A small self-supervised image encoder, trained from scratch.
Model: 7.64M parameters, 32-pixel images, arch resnext, norm groupnorm, activation leaky_relu, depths [1, 1, 4, 1], widths [192, 384, 768, 1536].
Data: trained on single printed letters, digits and signs in grey, bent and noisy, 395000 training examples, 1.7 epochs.
Rows from block 2 of a small self-supervised image encoder, named by matrix and row number. Rows with one number belong to one channel. Each number is 128 + 32 x the weight over its row's rms, rounded and kept within 0 to 255. All counts start at 0. Numbers have three digits each.
After each channel's rows are labels from the 100 images, of 14976, where the channel reaches its highest value: "strongest on" is what is common among them. Only what is clearly more common there than usual is listed. The data: single printed letters, digits and signs in grey, bent and noisy.
# convs1: grouped (16 groups) 3x3 conv, stride 2 (model.blocks.2.convs.1.weight, 384x24x3x3, each kernel summed), inputs within the group 0-23
# convs2: expand pointwise conv (model.blocks.2.convs.2.weight, 768x384x1x1, transposed), outputs 0-76

convs1.250:127154138152098104167106099102124135121085068135158096109126226126154136
convs2.250:140123096145173126129053127093122165123149150098122090111189126132204189185092115178108166149090076107133097181158126130142121128163144124050174140188123119168195073139127155136107093162145096154084166147132155141073147114073077113
strongest on: small letter

convs1.339:156134181135144114153136184173054122164126092104099129128071140127166146
convs2.339:147195085149100131193056105148151121121065153114086138134153096089198125130100107148175139151140131127081177152101170138115135144128162134160106125157154118099160134139110124096160083114136148137117117093119140087079102127141127134
strongest on: the character -

convs1.83:074112150150109139141200131149047136094161101143132083139166126122132151
convs2.83:137130132124069080149106133129213156066114148136145183132114063099189108126110165148187101153091101162127068058118039144117159128158171117100067136132078119088143073141107176121140114107124128194059194131132146114126056058136148156
strongest on: the character -

convs1.61:115143124204125134114143069104097116117119145133093120117125129172202187
convs2.61:116080135140089205119125089083150118172137095047147121191127128159114137123135139184112125127096122109114119112116115132152117111136120116121202127123164166121024097101181123129119129124138145139157117163153090189145124099135173113
strongest on: the character *

convs1.57:143106125223124102142115100125132074105107123144108149111127153066177155
convs2.57:129159149147122189115157080111160106116104149078118149207110049167127156127166135153074087132155151125132161130090104115104144152075053139079126102094071129141112141138140111131114161176153143131138182057110087108099081122147120157
strongest on: the character *

convs1.101:091125114090145128123126104116150134070151100194167108155123113092075192
convs2.101:159111179108118132121091146123189128091068140117131142055095214111153119110163132150151153192092098168130152180179079126136144166150128137130146101120080158126190128156129150135163138135111140126126163130186116103049138052139092110
strongest on: the character -

convs1.267:161067115116169117114105158157176128094130170135192093096131071121136142
convs2.267:162141146115082158084111118111115072130233111139121103073140124157122109147108165174100107169139111125135121082133083140110082123068126149139192120122110092103104133118247149153158168136161070113164152092114155131170141167117152128
strongest on: the character *

convs1.17:133132110115121131152115147157128075090136134063119116135123171214176169
convs2.17:094092102117137100158121192128138124189112086144142123114112127153117123173122107120169086159144124128146092131128101094093156155185113066082081122148144114115131183109102059134148132066107171133100145096104105115136122093083145152
strongest on: bold; dark on light

convs1.47:107135139138122066114129143126220112114088141140157104123105098146134202
convs2.47:133127074174109159136110099130178140150083136107082138115159145155107120088119121147134101133121152169118135127140115132120117166131111129155146108156195160170095082147141096095062136122113099134167170103109145120114142079165152141
strongest on: small letter

convs1.329:152130102139147139090165093097166141132169143029146149110098116162094121
convs2.329:134119156096165123135135143168163137150081135131094150137090205106113189102115131117105087076165115154143138100073058115056121136078114131163126099109092130095112130131108133111129148143075123095098165110127086139125136129073121121
strongest on: serif

convs1.121:127123140144141096019129060126168163140157100137135124103111136150138132
convs2.121:161045093134118189104133156143115150115090138089136146203093150136156118142124156071157101132186131102131097120181187131171154136180137127142114065162125139162172153134142157150138110147102137110139159126135123181123184106107186105
strongest on: dark on light

convs1.112:146142162142118133141149110148105126234131142068096134131089134124162084
convs2.112:198118140117116078118121094089120135116121164140117126140141223158157113168107102137198152123171048073122113208063090161140109117215139177161119134094122127171153129137094098121111149136112167110171123142096113127110137086163075109
strongest on: small letter

convs1.285:135093144146079131125148065190120136105125153193125085119161104121131184
convs2.285:150140113111146139139135126121112113105148169121102184056153142128079124126131166170091083097136105121149160135086123137141117118111118093082179135145158142153087169111114171103159128128164202149126071097072081106162105108082061169
strongest on: the character -

convs1.127:099109136137151107027123061146115154158123138137152154144096171135135154
convs2.127:115135127138116153115041139127113096123115115193162157095123137153109066163084135125152160181103175104177080101157069160127129140221145137197172120122165118120206113100150091142135114100174090121077143144150161121131196081145185145
strongest on: the character -

convs1.280:077124110093124107146163159192067184150109151114147116149123186113148135
convs2.280:097083128095120180097149117128123101111176136110135140145159128108072124083119090103097120123124113069141162168167078114146170107106117175132137191113145140109119154097122064143136157150138110093140077113116113180128124157141100200
strongest on: the character *

convs1.274:131070132186104113094114101113162162127128153145171110101152080198117100
convs2.274:092125151164073162107185113145141164179120188101144116102088164181110135143137114171129058099109103102106183143100091132175120124107149160111091127123106129127179127121155162066115143138077152121128141171119117126167181146166129118
strongest on: the character !

convs1.120:134139149130129107055163095083128155158153053113145149130129091184146139
convs2.120:102084118124156109142133167125138143127111154085173070152123169149126090129147120109117109139136124172159116083125120104130119143102169145109158125156136106136062130212084176134146087177141172089196126154118126107188172141156118071
strongest on: bold

convs1.266:151089106123179107125114191143160140093123165129206106093108093147149102
convs2.266:110118178126101104158155071135114129191168099120143118118125143146103191154113128073092144143084173145184153083089145131175135123084117151161137101169097091178080189156183088131100168115134103145138143129129138085188167136139164101
strongest on: the character *; the character +

convs1.134:133113132119080201186122212144091096129109140088120143140097123123121126
convs2.134:133172091121135111171175142127103145105173114127143135151153146130116127163181067120114162106117135057145088133121104142139108118101189163168149114131065109153169155075076148150106129201131122131148160115136073133120041193159128147
strongest on: dark on light

convs1.68:215106131144145119108119145150137083093104105106133124114114183059154159
convs2.68:131128087152123119099149141124090159181193155134159081137201203130153119161154106117134119129116138156134139130099072080136119127096115147135122081076142122157124131147083111166117116143106127144109151146138132118067152080130119094
strongest on: the character -

convs1.91:170142107115118119104110107082199142143092112112089199106140111106116183
convs2.91:161164175111190138113131213139145136152150146107178134173145145140158147120094129077102145078100154126156083155164086107109187127021064146133186147093139183073158185066126206142167135131145165152192094074170092057085064120160170170
strongest on: the character *

convs1.380:045100162114137207121124130128126176146143124100077100136140140093124150
convs2.380:091185176128110113095187146147160192116154206162079154125168133080097109119146047141062129117124165145142106151115168138093111143163138133141111104199147119072125075137156117089119127092166113162115106129083127153141232131200142143
strongest on: dark on light

convs1.126:073161126164058129135159203104137139105166104084149161130114117126106128
convs2.126:155210126164152095167099148110141130134180067143135115127107123078078096148172140129145134135152169124089104116186141150146132138102133143157133094146116108110173148138118144145092164130100107143119119054192103134117147142169129112
strongest on: the character -; the character *

convs1.36:120117144129082112133093134125048178144168160118109156076105133192130142
convs2.36:150104110144077127139101131122121077134135083138115148126155121172163060057149128126142074122162155168096105107166098149092100129150102141158126141220121116077156128155128060108155174077081187148116156152122139175124070116179176068
strongest on: dark on light

convs1.146:169104139131114129128138135129208135123105106121206093054100117130109108
convs2.146:134124179194071202115151152124137120111110117112143116177155149089117160144090129162178221147149186117103107153233193115092131123074080140094073149114152148165133176140102167155169197140179093049165091143085124174164191162108120113
strongest on: the character -

convs1.44:145128127164181114078123118149078159164098103167159093178128065123116108
convs2.44:139128076135159155173127134163126102130086087103116113206078063130096090174165107154058120091156126127194121111240126118140084088201130090146125162121160104092116113172138139140126103156121117122174120128139111125081074106126083155
strongest on: dark on light

convs1.162:148129168129166105085090126082186067084137117123177147125093103119104157
convs2.162:137118089108124123125186069145086148107103126111187099078137113063143176125123084108116169215118104125067181156176084196101154119045117135117158135149114095073131166106098132103125124173129027112131120120137159144123095142139132139
strongest on: the character *

convs1.175:106200204120080130134139108168124141114103147088118103116135176151152091
convs2.175:128185086147139154112105117144133164116149140128098186141123103100085102139094087130134149107100097139128080175101153118170112096186154132127099106153124118139045128133074107112111150154180145167131140114097133145127166105112122116
strongest on: the character *

convs1.14:124150129098118150117107125167106110143102104092105121158108151226185167
convs2.14:117098076096168089159107088168098160201087139172122092103133121125100131152150115094148159174152132155207178148083149078128128110113117142127089101126164088108123182132143128111111101098185146107125190167127111119128162120184095133
strongest on: sans-serif

convs1.260:119138104111159120172086163149064168151130101178138125159112051137114122
convs2.260:117116121131131118129113136145126123135088119130139130168126102181108084133168097089054133100161086058098107167152149097135095094113094106125165139142113122089089127109131165171145113053136095081161150179152117092185114140150169122
strongest on: bold; dark on light

convs1.72:061097124100115146124130142112171139211100130133092187158102113108129102
convs2.72:114164200131092117145091087122158161091171111168110140080092126155088147102000143083108077153046109168172166119127135088192158099167140128061155141131088117172113159144131126122120126058126178165078105096125134124200143092135120099
strongest on: the character -

convs1.278:147072127137161123125094167160167156097136172148161100080111073152152086
convs2.278:136228124103119170091136110122176111178228142117172103135104153083144142123089104044132112132146108136078124112175141116152120083139106103156158129091107118139115148081203128071128166112095140101205102150108091166108094202124158074
strongest on: the character *